From a checkpoint of a small spectrogram flow-matching model.
Training: adamw at rate 0.00098, 15200 steps, batches of 256.
Data: trained on melodies that start on their tonic, played by one synthesised instrument, 26041 training examples.
Rows from block 4 of a small spectrogram flow-matching model, named by matrix and row number. Rows with one number within an expert belong to one neuron, the router's apart. Each number is 128 + 32 x the weight over its row's rms, rounded and kept within 0 to 255. All counts start at 0. Numbers have three digits each. After the name is the row's rms in percent of the matrix's.
Before each expert's rows are labels from the 100 clips, of 14848 (inputs lightly noised), where the router gives the expert most weight on average: "peak on" is the class under the peak. Only what is clearly more common there than usual is listed. The data: melodies that start on their tonic, played by one synthesised instrument. In brackets: how many of the 100.
# router: slot weights (model.blocks.4.mlp.router.weight, 32x256), inputs 156-207
# up: expert up (model.blocks.4.mlp.up, 16x64x256), inputs 156-207
# down: expert down (model.blocks.4.mlp.down, 16x256x64, transposed), outputs 156-207

# expert 0
peak on: no note (60)
router.0 060:071118157138143108097137149104127138119159156110187138081183111117127127090065167115138170177117121104135111097079094104180135134115059086154103158123136190
router.1 065:131147193130075097142116158118134097165134093124130146079158157202083144082116110109149140218091125113146167088055132115128072165105077088115096081108074132
up.0 100:138164221101113126083097152161119087162187125108180205145183076215102103054147107126199145113130135113161119091054116119125112144111074116113112150156135136
down.0 109:122125116201162169154142147128120129130108155134153095098182079078146177124123141092105074178087176137170121151095128097168118107131155070103090127087094152
up.1 078:134148226088110105101110146167109113138178100110130180116188113183055064075125135147201130113149185085106082111030128165134097104107104134159160168142133121
down.1 089:131112119201142159172157133122111139113089155146151090064158086079134151134122145094107078169081197125153146131114127109178113090137113058128079109096098137
up.2 111:147143208118102132072099157148113111151190125106186223154174075213112104050170124117221149114137133116180146092073101115114109144109063129091111131163129158
down.2 113:113116110193166171144137148128125137125110145122152095120184074091158179114130138088106076181095172126166120159097135105159113107131156072095095122077092135
up.3 088:154135225080112126126111152182129098142169096137136213120165084201078070064115125149191151108159180081139097087035107148125107114110092129128154152147133123
down.3 096:120125121196146164161150142139117119128098168148154093085173068065146161111131134086105082167062181137153125140106127099172116097126130070103084132097093146
up.4 124:128173053131190139165088143117099153169130165160077105103127166068170175137185109100064094167094126148144176162186079112110173092142152152090105119110103148
down.4 113:137113145070142153112112131089143149114137112109135127161105195170171151110100075123113180125182072139123158085114142095100142166139151152100146164174116107
up.5 117:074185064134179167162108127125158160148174148141115091122134158084187156130162153086092111127105137117117203166199108130146160074121149154093097148085133129
down.5 120:170081104076156143138102133111147166135158114132114151147067171195162134122092093129131186150166101114127160120144141099105132166157155161103158156170121113
up.6 089:147126134115134075102090151171106087135132114113101198109189128160105094122136142140168113072085155059144087135083094148126147102142114118190151114191114118
down.6 095:116121124184170182155146134108113139121096176122155077086178092076145172138111125083094076161084181139156115130117132088173132091114127082116084136106100131
up.7 063:171102105064148135080120104110114166110103116126054154086174110110154086135104129147150076161122171124170065142102111133144142085150114106152150111132115130
down.7 066:090138207191160147111153141120106138133137192131152084090195149097064191139123110093103105112116102134128131127127132114163121094128174129095118133126116125
up.8 147:174184096082186132148139133104109095098119136146053099129159169130147174148119078159151066162100108174179099107108113154100132115152150110159137098085146130
down.8 134:132101121073209161160125114129151138122087154111171158165152199144116134107136126131087128099158077183109080103086157146111154155113158155098134141130133120
up.9 090:134158220090118124112106139176132084147179113121145220141171073206087076058133109140187149104136162097144110091028120135123116126107086114129138151153142127
down.9 110:115125117185159159166135148133118121128103167128157101097174076066141167119121139094096076171081170146161119139092130099169119106137151069115097128084100151
up.10 098:126115141129130069108111162172132141141132115111123204133161124174107085094135168139173149059116168039144141141117089153142147093143119140191158128183122142
down.10 095:123116112191161196173131134100118160147105173142151075086174117076150148133100113082095081174079181125172121136114151094158135098118133078092091127108077148
up.11 120:148150110169117107143165146127104121090144145124157105158102178132133189106152126131159141141122076115176190132150097131157127148146133163125112136091103099
down.11 122:185097067080199158175092125108178179155110091124149161189105151129153110130108097126123134152160119089121104105145155164085160120125094164080171135113140132

# expert 14
peak on: A3 (46); G#3 (39)
router.28 108:078077081139161124109160164186113102124120113140072088141171110115187082171136167197147153115125119139155168054155059099182137125063134110137183117080123099
router.29 102:112139121135126100172141204145199173137174139083111098179172069114158068116163092184111144163172108131121140067123110143103070115175139087173143090126093166
up.0 108:095115134145115129097134144091181167177111166124145125164153131168116095130129136161139108100124104105114102080128160189138129132129086101169096126182125090
down.0 111:076120103108174131154132114156100113127123115113047154100100139112093133104146109110125112170126186105166179113174164129140162109153142132095182123173155154
up.1 088:141071153153137126164122100154090120050092147121088112115051099103146112146169084104146165080144057078094140100137134091106150119135147200152115115095096131
down.1 094:100106080137095125113149180094160118095110100142150173156136133123099111148131157112143128152096143154170082194168159116108152135120124047200064088082143155
up.2 101:113123121134155155115129128154130102137164142131168139075199095162112138170071161168149117103167104084133085091114158119152090129104128135109167200153131105
down.2 101:179102126141084051115103133116125116087143071133135136106098142106145173090164125090090140119079160145076152108103112126107152212153145136087143126112138200
up.3 100:123156109128078139176062125148114155149151126130069127129071161110110151076115086115143177071055063135154126137141129050126185087125176147158090109122100130
down.3 105:091136159114112154076130124104130150165089107074153160043145084129092074154114153110167170169098232149135088155104110164108079106133088166121106120163155171
up.4 100:119116138103160130105115125155133180186127112152125156116131182124096079126131120135177166114124156089119120073137124128075155076119116138075122129143166077
down.4 104:114116111112090119140164104144208134103161160123153093110106140125172119154146101158120062102132206137132181147195133138142128064090108115104171130108190153
up.5 097:146168160126139146125122100090147145155201140143212116138131088143098103157076115147183083091181123098119139112121191089135099163128105132079154162178151090
down.5 083:142149063123139071051163108157123152159076139132130103136161166105179170147142088066071125137136201152116127160214116118126136183139154102098200181131155176
up.6 116:200132206089140166108149113097145138147102054184169141173091170141082133131146103132149074125186128141069107144120137118105124169138105093136118164128170100
down.6 114:161150172107161112114112116116096121116108137175137117101163190121143165133104063093180093110185078129084106118140105046147124151122102170175116160158138063
up.7 082:155164134133177165134107145143089131205211143147147135069144155112167075130106129097140123146063082127131141173117159099172120106084071124096130142180166172
down.7 084:145174070125134136124144136072079108138023134098100121147184061137159154154144190141135143096108149143113114140116074153177091130200141142136165156142110120
up.8 104:119117121115132112100127138141059118092121068152091129131075163072115118087150106135128152138099121171088191123143072070116166132118135156066086094103097098
down.8 110:134156110155119146095108093067164133151140130112185134054142138120144088172141149138134156125157184152163128169121127152071106136139094143148124121151164129
up.9 078:106141084108117090128105150134114172244109110176127153152123213083140087137086135142116151117059100116111107109141145114113156116119090088113089093139119105
down.9 089:136176135130133159151125089117147120123097123049106087109194168185177124145130143157145041085153158133137174155147058135162087121108112103120143176110158120
up.10 123:106142189102099099120154119168158145157193138076181145159160088155148092094149151160118144167137117135070083154101160162097013087133072131119089135141141152
down.10 118:135154114156101169198119132178225125138151132147095096152122135142113152149131070094112120192127093106188140141121134145130134119144115153104145116086148119
up.11 113:128077180148069136142138142147156134110113076098157171157129137210070079125087174120146158060122122084083115100071174204103081156114139166127114168190117114
down.11 102:126096130192186165137106116177109146124138115071059144135131138118072136092124100069132159145105058078123120142067180114172101123103166161129157118167075123

# expert 4
peak on: C6 (73)
router.8 101:126086110109133141180157160178163137128148122064140148079148134144170070113084149165138194145144112186110109098096119112144052090178108087127083112120093152
router.9 096:109144174108133092175105134114156089123173105061141160107146160185173083153089170144121113160133206143147129105086157115175111162162064089103082164156172141
up.0 093:112123191087142103113070100120156109087149080070157166137135128147120122129122088121151176113178109162123182118089151129093114187201128097087118155184160125
down.0 090:134103091124145190089116131120101126104161173109096166139164130116161126127175140157105092178107144148170156092136201142089164061104145107140114128123127151
up.1 099:114119131139098119072146055094122084102097122210166121159084086128105146134126153099125095061166138113092161131141135118093121182103182127142148145129158127
down.1 114:132133172196053067113147065103147122137131085144186104119101151155084169159085090113159126081162141089082116164140102138100139174173125137112184151141159106
up.2 102:161148141142084119149116127187183122166136121137159100187091085205104182117135139123108088074084119144108095164122134181156085115149197198162113098126168119
down.2 093:158172123136070079164173146138196099147122133097109099113133108171105144134085071125124127112072139127091057133149058123148145158135037168156119108134142129
up.3 112:103148187131128070134086152079124121110200140107164149115127161202149078138089153144143138146187189097188184079107147109147141149127088103104137176160197110
down.3 104:122108106132185153075115154114061148082133137149105137127123176109089168130148164124113083177123112161205174115153213146097159078082174149147117098193136169
up.4 095:104105154125084131086159062106117105113124137221180133161104088154107121153118152140141105048172114108128132123139136117127115167086183117144178170123163138
down.4 107:109137171192069081137154070104144138146157091152179088117102132153083172151087083134143131086162100107081120191143097139115140151175120160124194152130165100
up.5 089:142112135137092125091142110100128097127080091213178109160095090112095143123130157076123080047162123120084137127135143124085128185120187124126144128149170104
down.5 098:129139155171060042146157104141173121159113069127194096097122150149091168146082079122155151095168124109083099158127077105131124173187113137111198163127138118
up.6 107:116096166123131148156196165160132140165165142145175138145118165161124042107143170187131094160108160126097099119098069187159079055069108156133115117097118109
down.6 108:137138055123137119184085075150155090107083121143076096087179125085134131103121107111117113163138156098128133147134109108171168181100077147103129118123140117
up.7 098:176121135140151117149201181092149089143164143134137090136113086134159066170063141177121078117102115115133097130109168146219113165102121097120098145108129114
down.7 105:106153119102172124107110083155134118139161094123081091153127143108091173110174057149135165146130027142140121180116115109134159161112178154085181167168095114
up.8 079:144154120137147098148160090095104121138124109143129154110086094111156040072117132140138148165166143105180204154129090094160101121143115151158109127126151134
down.8 085:070172180122153151139061122112207115109167149124163114151103115138120159131141090113097148162158059087137153161109139148158132138167108128066157115076098173
up.9 118:127117153130130116143136123143111136130145105174163141104114132162097073103101141148157143192229110124140123075106130090098074116139148146149151102079121152
down.9 115:116094155142090138178124168128167135068144156177159089076113131170144150127130115140095074160144186152183125173116126126158106082090121102106127070015133121
up.10 074:180150169102102152130146146168083106130169111122097116128131093096144058126097099124143087136090157083102105159093155152147109139069115152096138102083108095
down.10 076:091161109119149099169121134127168109163139104128108114097125116081125160114111097131118172107121053162096041149096076127134087199141104136097140118139144146
up.11 081:126127147085147132126120170162120140147124097099059134112153071131135098137122107140121070144081126103144121112073183161147115199121097136095138122168108169
down.11 089:103159145121106110131132158113144136148109053096109129132137161160118148175166065167124145107060037130132063113083121128121109211086142096092201167111071149

# expert 1
peak on: A5 (55)
router.2 106:131142131094140155117100073160106123140096125180168189109094093173093077070107167088170127129070143149092114082114087200165131090105161182071132152172125144
router.3 105:162174137054113118137164107229125121115139112125146135100165101135142120126063131170186098140101175155159136090111135063159065104067112114076203187086112090
up.0 093:090126223134095070092149140112194144116143129111156145172144142137116106133136114155105115082196161043069135118078148137063083154123089079180134117148179135
down.0 085:123115175143038145103109120097125133155130120103175155114081092157158125165102142146144126061127127061077079121095129098094069114143104189125176136096132122
up.1 117:149129129138100124124184151079162156122108095153100060188100042133144122170134127153099119095150110100093131134163171128089163208150136116133133150135164096
down.1 124:107095146183066167073139150089162152159122172113105084181094148174154139178147116165118157066168088126080145134188149147096158136194136132209114062126190125
up.2 099:114107202152104128178132127086162170127133180113148150153091100164153085154099170122102160128196094054109124108126156111095114121165152108169082136112151159
down.2 089:167092192126083166142154112112092159157162127189165157142068133191112123154125204160131165072076066113085081135098141126102109116127143170162114142119193127
up.3 105:126157173144096109089084098093122131136104150102130160138131184204074162095184130122107116123132062180153138156088089185172084183203110129145077097167153183
down.3 097:141141121126155144099133130121132097154088101173171063085161163137138115127120145137127165123165068102158079095107147087129121164117063174092141127123109118
up.4 081:033150123158166154126151127161105107154150165119142088169112144094101163145147086176065093160124027103160136130128154127119101126110086121120142142142095138
down.4 079:143107129138129129068098140121084096154085085070167150138052129156152126109149162158145177095134125117085106127160088143155116169159177097118134162152121205
up.5 110:056129107139176151123111123125115097143129216123077165088125179096086126141137060122046150150130075115202136103139131103170159069102113162156141079107085118
down.5 113:126136129170083075102119152093108127108096072031204101141125094182160185142098127109085078092050141139154153156119135176099173214145137093098147130119123149
up.6 080:139147136205204163126093139074124129134150112111065162110091143120151101111165096061110115135110144053095181081091107106137124093102135163110129104170130175
down.6 087:101094154083085083149155144139156134115112143125176154129105084137139139147120096108154120084120154176190093148091123113053149146149205124070137145076060133
up.7 078:142140171100136067120093115085130124123112139121154147117142136179120082143154131150134079137114096167133132147104135176195097177155161117144130129162135148
down.7 087:142144126108143155126124124151118128115118134115128084190160177117148205163112108131082145139162020098149121125100120081128099170103091136157117124137087079
up.8 084:121073150119124153089147137181121152144128092149142192170114136156060071139119153087190137113149107100091133166121135167069135157140119151138117113130127082
down.8 083:104130123144155149167134155142102102104150090115067178082156068136120055115132137078136129093136184078108181128127186095105104133086172162107128103135084125
up.9 091:179176144101164108144139109142124092127135063154185119128097106148090136103109123123176103121140106148149132217130157111156086169169162123127114124036105131
down.9 097:057122121151148181167111122146153101178168182135054127117145149121142143165161122171104204154132114119118132084150166188153100079109134164146162112203140111
up.10 106:095154166148186117106132122175092118106130147140127187117139165123124066141102107109131173149219084113147191151102116116115152126124078135129081057141123052
down.10 114:121117132150099141100160131102092111128154115110155152130102100120120107137122131075098062075115185141091193206113114092097120104112168158121121094107104116
up.11 070:130096135082105178115146098143143158144149074148172158128091136134155045126136176110194101160123148140057137101124111122130099100101127168088148088101142129
down.11 073:085171062130172052165107126155144099061125123115090118130178110105129188120115092094081123186118149145213160128122161108128185170104130102080091111111076134